{"encoder_arch": "repvgg", "model": "contrastive image-text model", "dataset": "rendered made-up planets", "train_examples": 97500, "image_size": 32, "crop_scale_min": 1, "horizontal_flip": true, "rotation_deg": 10, "tokenizer": "word", "vocab_size": 28, "loss": "sigmoid", "embed_dim": 256, "encoder_norm": "batchnorm", "encoder_activation": "relu", "encoder_depths": [2, 2, 7, 2], "encoder_kernel_size": 3, "encoder_stem": "single", "encoder_widths": [48, 64, 96, 160], "text_encoder_causal": true, "text_encoder_width": 192, "text_encoder_layers": 6, "text_encoder_norm": "rmsnorm", "text_encoder_norm_position": "pre", "text_encoder_activation": "gelu", "text_encoder_mlp_ratio": 3, "text_encoder_head_dim": 64, "text_encoder_fused_qkv": true, "text_encoder_bias": "all", "text_encoder_qk_norm": false, "text_encoder_layer_scale_init": 0.1, "text_encoder_parallel_block": false, "text_encoder_dropout": 0.05, "text_encoder_inner_norm": false, "text_encoder_positions": "rope", "init": "trunc_normal_002", "residual_init": "scaled_by_depth", "optimizer": "adamw", "lr": 0.0015, "beta1": 0.95, "beta2": 0.95, "eps": 1e-08, "grad_clip": 0.5, "steps": 8200, "batch_size": 512, "epochs": 43.1, "lr_schedule": "step", "warmup_steps": 410, "weight_decay": 0.1}
Rows from block 3 of the text encoder of a small contrastive image-text model, named by matrix and row number. Rows with one number belong to one neuron. Each number is 128 + 24 x the weight over its row's rms, rounded and kept within 0 to 255. All counts start at 0.
After each neuron's rows are labels from the 100 texts, of 14848, where the neuron reaches its highest value: "tokens" is the input token at the peak. Only what is clearly more common there than usual is listed. The data: rendered made-up planets. In brackets: how many of the 100.
# fc1: MLP up (text_encoder.blocks.3.mlp.fc1.weight, 576x192), inputs 0-95
# fc2: MLP down (text_encoder.blocks.3.mlp.fc2.weight, 192x576, transposed), outputs 0-95

fc1.163 [120 157 164 116  84 161 117 159 126 149 140 130 100 111 139 159 116 120 145 102 122 185 128 132 101 129  85 104 169 100 104 158 153 117 106 160 158 114 126 152 145 149 111 104 152 145 106 135 118  89 122 124 148 156 156 134 112  98 125 161 161 171  68 117 173 119 153 102 128 151 109 147 153  97 107 148 145 122  93 116 129 140  80 103 152  92  84 116 155 130 109 111 117 146 123 114]
fc2.163 [141 153 121 124 124 108 151 174 139 175 155 165  93 128  99 137 124 137 107  90 134 117 151 127  70 140 129 152 131 141  95 134 117 184 130 120 140  98 129 123 126 145 113  86 155 115 121 106  96 134 116 113 160 113 137 112 129 188 141  91 140 154 119 150  88 162 118 124 106 160 132 110 111 102  93 141 113 120 115 127 113 117 149 115 125 110 117 142 145 165 155 127  99 157 115 123]
tokens: "one" (100)

fc1.470 [116 157 149 120  90 154 101 162 136 147 151 114  97 108 131 156  97 115 156 109 115 178 113 134  94 118 105  89 189 100 106 160 142 122  94 160 129 113 120 155 155 127 107 119 144 142  91 137 120  88 108 130 160 159 140 129 102  99 127 158 150 155  86 123 160 109 140 109 135 156 126 134 155 104 110 127 146 140  96  99 127 148  65 120 156  76  72 120 152 126 132 123 111 155 137 120]
fc2.470 [109 139 137 125  97 132 121 164 130 165 135 139  95 123 109 113 125 175 124 106 152 133 153  92  45 135 144 138 100 139 131 123 125 188 163 104 117  91 117 120 109 130 123 102 134 134 137 113 127 166 107 109 143 114 116 104 138 190 153 135 146 171 115 159 102 129 143 152 129 110 130 110 116 107 107 134 120 116 124 105 122 107 135  95 125 123 110 121 112 155 155 107 137 129 133 143]
tokens: "one" (100)

fc1.446 [130 156 164 115  99 171 133 162 129 159 137 126 107  95 130 161 103 124 103 105 116 184 123 145 116 114  90  88 142  99  91 158 155 121  87 152 154 105 121 164 155 124  97 150 122 163 103 134 141 107 104 109 151 130 148 141 108 115 114 172 155 142  89 104 187 122 153 106 133 127  89 125 134  94 102 143 152 114 111 109 156 135  82 127 139 123 104  98 142 138 112 105 124 134 138 111]
fc2.446 [115 130 140 110 135 127 152 164 142 191 110 150 157 147 125 151 151 109  98 105 162 153 122 103 128 148 131 123 124 116 115 136 115 181 120 134 146 123 120 121 122 121 162 149 163 127 129  95 143 103 113 118 115 113 152 129 117 170 147 153 123 133 126 156  42 174 124  92 135 156 131 131  98  83 100 119 126 161  84 128 132 122 151 118 143 123  97 133 122 135 146  91 127  94 127 117]
tokens: "rings" (100)

fc1.47 [167 112  62 123 140 119 139 130 132 149 145 128 135 132 129 145 114 108 137 154 124 124 100 131 118  96 161 113 173 134 134  99 101 121 131 122 117 109 146  79 123 158 140 139 172 145  95 124  92  68 127 146 132 152 110 124 179 117 125  97 152 110 121 146 116 169 113 145 114 165 170 110 105 140 115  96 116 138 162 116 109 150 153 149 139  66 123 119 116 160 151 150 101 125 124 111]
fc2.47 [120 129 123 124 132 125  93 110 118  92 121 135 125 213 137 163 113 140 119 101 141 138 118 125 143 139 129 124 116 145 137 130 106  85 132 167 138 130 137 130 121 146 124 167 130 131 117 135 131 118 141 138 121 101 154 140 129  85 113 118 106  49 138 128  74 101 145 108 131 134 131 154 127 204 139  92 128 122 127  85 111 135 123  99 115 119 123 127 137 140 121 121 128 148 110 138]
tokens: "<end>" (100)

fc1.243 [131 144 150 114  95 168 130 162 122 153 147 127 100 101 137 149 122 122 134 116 118 195 124 153  92  90  99 104 169 118  90 142 145 135 114 148 136 124 133 153 145 115 109 139 147 148  95 144 139  91  92 133 143 133 136 145 117 123 128 159 167 164  80 120 166 103 154  87 111 143 112 148 138  86 107 155 149 146 113  99 138 150 104 110 152  98  85  94 143 163 140 120 123 151 139 123]
fc2.243 [ 80 115 107 125 120 109 142 142 118 172 125 131 125 145 106 118 133 130 153 148 100 129  98 137  67 128  98 151 126 111  92 166 170 183 127  98 178 121 123 130  89 131 115 128 114 115 115 113 110 132 127 107 108 106 118  96 115 178 122 135 121 144 170 127  69 154 116 110 132 133 120  99 107 123 127 117 126 122 113  92 117 105 161 116 126 144 146  96 135 132 148 120 162 158  88 109]
tokens: "one" (100)

fc1.150 [109 156 156 112 111 173 130 130 140 139 126 148 103 110 116 102 102 147 120 116 120 142 145 140 123 106 101  83 114 105 125 185 145 153 120 177 188 128 117 137 133 136 106 120 124 123 146 121 116  91 117 104 190 121 147 124 129 149 137 135 117 162 120 124 175 118 132 110 119 104 132 142 155 103 123 182 137 177 130 114 151 119 125 125 124 130 109  99 118 120 141 123 103 120 143 126]
fc2.150 [118 128 137 120 132 133 146 146 122 152 114  95 133 115 150 171 125 136 112 121 149 128 144 127 112 120 106 112 124  97 131 149 133 118 152 175 126 138 137 132 130 148 107 124 145 124 123 143 151 147 152 142 149 130 126 134 127 118 136 110 150 128 126 106  87 123 117 142 124 166 138 108 136 118 126  81 126 126 131  96 108 125 105 131 118 142 133 130 131 126 148 103  77 121 124 125]
tokens: "rings" (100)

fc1.135 [107 151 164 110  81 138  96 175 112 153 137 130 110 107 143 155 111 134 150 104 124 184 124 160  64 124 103 109 188 119  84 133 128 115 124 146 127 121 138 153 146 122 108 105 150 151  90 137 109  96 100 123 144 147 139 116 122  95 130 151 170 170  73 139 158 119 153 124 136 155 119 137 151 100  95 137 141 123 108 103 143 161  86 111 149  99  78 106 136 125 128 105 126 147 130 122]
fc2.135 [151  97  94 138 147 121 134  91 184 153 136 120 132 134 151 126 117 119 118 138 105 148 120 150  72 111 157 118 110 110 122 111 127 199 127  75 110 121  97 111  99 152 125 111 132  87 140 111 141 130  96 112 136 150 139 114 143 199 120 127 137 157 122  89 116 141 132 115 138 126 127 141 152 117 132 132 152 130 162 137 137 138  92 166 111  98 154 147  84 112 154 123 102 151 129 140]
tokens: "one" (100)

fc1.207 [106 148 122 163 143 189 114 114 142 120 130 127  84 117 101 116 117 136 125 131 126 128 118 129 122 100 162  41 119 115 109 146 188 138 150  98 157  93 173 120 134 137 146 120 127 118 150 100 133 130 132 154 154 137 161 150 138 135 149 114 115 135 122 143 163 127 140 124 102 100 152 156 144 138 152 165 152 190 157  79  85 125  96 157 102 104 145 124 104 130 145 137  60 144 148 125]
fc2.207 [151 132 122 124 146 129 100 138 135 115 139 157 145 159 119 118 119 113 125 137 155 135  79  92 178 131 133 142  93 150 131 116 166  75 142 116 116 128 153 123 126 123 136 177  86 102 112 112 126 130 119 121 157 114 149  68 139  73 116 134  95  95 117 143 144 131 117  92 127 168 151 140 127 178 119 150 120 143 102 119 142 113 110 143 122 153 119 142 125 133 135 149 135 154 103 127]
tokens: "<end>" (100)

fc1.220 [123 165 149 130 107 174 136 142 128 145 144 115  98  88 132 151 108 116 102 113 107 181 120 161 117 113 107  70 127 104  78 155 166 134 117 140 153 113 144 153 153 110  93 145 139 161  98 135 147 109  91 122 143 126 153 148  92 122 117 164 163 142  76 106 183 115 147 103 108 125 110 136 143 109 122 160 146 130 108  91 138 143  74 136 136 108 106 107 144 134 126 113 114 142 144 118]
fc2.220 [139  91 120 122 137 130 138 167 135 158 119 132 131 145 148 111 149 125 137 123 144 157 101 122 134 121 135 141 130 107 116 178 108 156 121 117 135 116  96 171 117 167  87 152 131 122 124 126 143 139 118 125 108 114 127 128 120 137 148 172 142 132 120 136  60 129 110 112 122 163 129 127 130  81 117  80 164 159  85 119 132  94 169 135 134 151 135 103 119 144 110 132 176 136 106 113]
tokens: "rings" (100)

fc1.342 [111 139 149 129 154 167 135 115 155 130 133 130  87 132 125 131 105 148 138 132 124 131 185 122 131 127 146   0 105 113 141 141 146 137 132 124 197 111 127 130 135 109 131 125 131 127 130 102 134 154 144 129 141 141 165 221 120 129 100 136 124 124 122  92 133 118 123 136 107 110 147 114 131 121 137 145 149 137 130 118 103 115 102 135 116  94 157 130 108 127 143 125  77 124 154 138]
fc2.342 [129 138 129 136 114 111 131 190 129 151 143 120 130 133 150 122 129 129 101 121 140 137 171 127 153 128 132 159 143 121 117 145 126  92 143 135 124 139 124 133 123 134 134 193 138 128 131 122 133 105 121 145 159 136 105  65 132  87 121 116 143  94 128 177 119 107 153 127 131 163 132 125 129 137 135 103 119 135 133  97 163 124 131 131 134 176 148 108 128 135 130 144 137 113  52 126]
tokens: "rings" (100)

fc1.66 [116 154 167 124 106 169 128 155 126 152 141 127 102  96 127 157 109 108 114 112 123 188 121 156 118 107  84  86 137  90  76 152 170 121 101 155 141 121 141 168 146 130  99 141 140 155  88 155 146 109  89 116 141 122 145 143 101 126 120 163 146 140  94 105 187 124 157  94 122 116  89 137 143 110 121 162 162 117 100 105 146 141  81 133 127 128 101 111 141 131 119 104 130 136 141 110]
fc2.66 [119 169 135 123 154 123 138 171 148 142 111 143 134 138 134 174 135 119  71 126 159 138 131 120 122 148 130 152 139 137 139 135 131 172 134 144 156 140 127 118 133 124 151 143 129 157 153 120 108 117 128 119 112 103 113 115 140 156 151 140 138 132 116 145  38 168 150 112 143 146 147 112 120 104 105  94 118 126  93 111 132 163 151 115 127 112  92 121 141 131 154 117 129 116 107 118]
tokens: "rings" (100)

fc1.520 [114 140 170 116 101 137  88 154 122 149 132 118 127 109 134 147 130 129 154  97 113 175 110 141  86 101 125 141 192 117 109 147 138 138 129 147 138 148 119 150 145 133 121  95 153 127 112 123  83  90 116 132 138 164 140 107 129 124 110 141 176 153  77 152 134 143 147 154 162 170 128 129 143  90 111 117 139 136  96 108 148 147  82 111 152  82  90 131 143 110 121 106 145 156  92 130]
fc2.520 [144 122 122 128 131 141 127 131 143 203 133 111 133 103 109 132 124 116 130 115 126 138 119 126  56 132 139 136 128 122 125 138 136 199 131 119 125 175 135 146 113 151  98  37 130 126 133 139 129 133  83 129 161 112 109 138 138 203 139 135 147 180 116 134 105  83 108 125 128 118 122 116 113  93 122 115 128 117 121 139 135 144 130 162 122  92 120 138 147 124 141 111  99 121 129 113]
tokens: "one" (100)

fc1.69 [128 172 171 122 103 155 136 167 135 152 135 127 103 108 140 163 108 116 114 102 112 182 112 147 111 117  94  83 159 113 107 138 147 117  90 156 146 122 128 150 151 141  89 131 129 178  96 123 138 117  97 105 149 136 147 140 118 109 107 157 157 140  96  94 172 126 142 104 131 123 126 108 141 100  84 127 143 115 129 104 149 140  87 117 137  93  79 111 139 123 131 104 121 136 142 123]
fc2.69 [128 118 137 106 105 158 162 144 167 175 131 143 137 122  93 193 122 138 106 128 170 120 143 136 104 138 120 125 155 146 130 108  87 167 157 115  95 112 134  87 138 155 141  79 121 140 139 131 145 140 120 127  93 150 141 120 135 187 126 157 131 140  95 149  90 187 124 105 124 151 162 112 103  98 119 159 140 118 128 110 138 130 103 141 140 129 119 132 116 136 152 109 113  98 149 112]
tokens: "one" (100)

fc1.567 [127 133 145 107  98 153  99 157 118 155 139 122 116 110 142 153 119 125 163 107 121 185 107 127  72 113 103 113 189 106  77 140 151 137 109 145 122 114 149 153 151 141 119 100 154 149  91 142 102  99  98 135 144 154 126 119 104 114 128 157 158 163  77 145 155 139 147 123 144 150 125 148 134  99 100 132 130 125  92 106 127 161  95 122 143  78  79 111 161 121 131 115 114 162 124 121]
fc2.567 [114 131 152 155 117 143 117 153 156 159 156 125 104 125 135 131 148 159 124 130 117 140 107 126  50 124 115 150 137 122 130 135 135 199 152  99 129 101 109 129 115 115 139  95 129 122 120 134 117 148 108 124 130 129 134 126 131 202 107 107 135 171 127 128  98 132 102 122 120 131 138 119 148 130 131 168 142 124 132 112 117 133 121 112 117 130 115 124 120 127 145 119 117 111 125 138]
tokens: "one" (100)